{
  "arch": "res2net",
  "dataset": "small charts drawn from random numbers",
  "horizontal_flip": false
}
Rows from block 5 of a small image classifier, named by matrix and row number. Each number is 128 + 32 x the weight over its row's rms, rounded and kept within 0 to 255. All counts start at 0. Numbers have three digits each.
After each channel's rows are labels from the 100 images, of 14848, where the channel reaches its highest value: "strongest on" is what is common among them; "peak on" is the class under the peak. Only what is clearly more common there than usual is listed. The data: small charts drawn from random numbers.
# c30: last pointwise conv (model.blocks.5.c3.0.weight, 384x384x1x1), inputs 90-119

c30.217:153100162153171093174121098122096138124103141125129102136091119094201161101167115174109192
strongest on: one colour; flat; dark theme; area chart
peak on: data marks

c30.141:159109145127145125101132135152174151063070158088092125125115095105109131100102111157111074
strongest on: flat; scatter plot
peak on: data marks

c30.33:128105104144114119118132185132158178100062126184159152112156059150058090161129129167147127
strongest on: rising
peak on: data marks

c30.276:135125105114124110172090117089095122157112156084059131089082126089051093141191156133140146
strongest on: peak in the middle; items: eight; area chart
peak on: data marks

c30.374:103124132123140138104096111099112153146204117065171123121118157147168109108205161113105119
strongest on: flat
peak on: data marks

c30.160:167122144117144129078149125168150082124216091192054113116145173126176091118120078126114087
strongest on: ring chart; step chart
peak on: data marks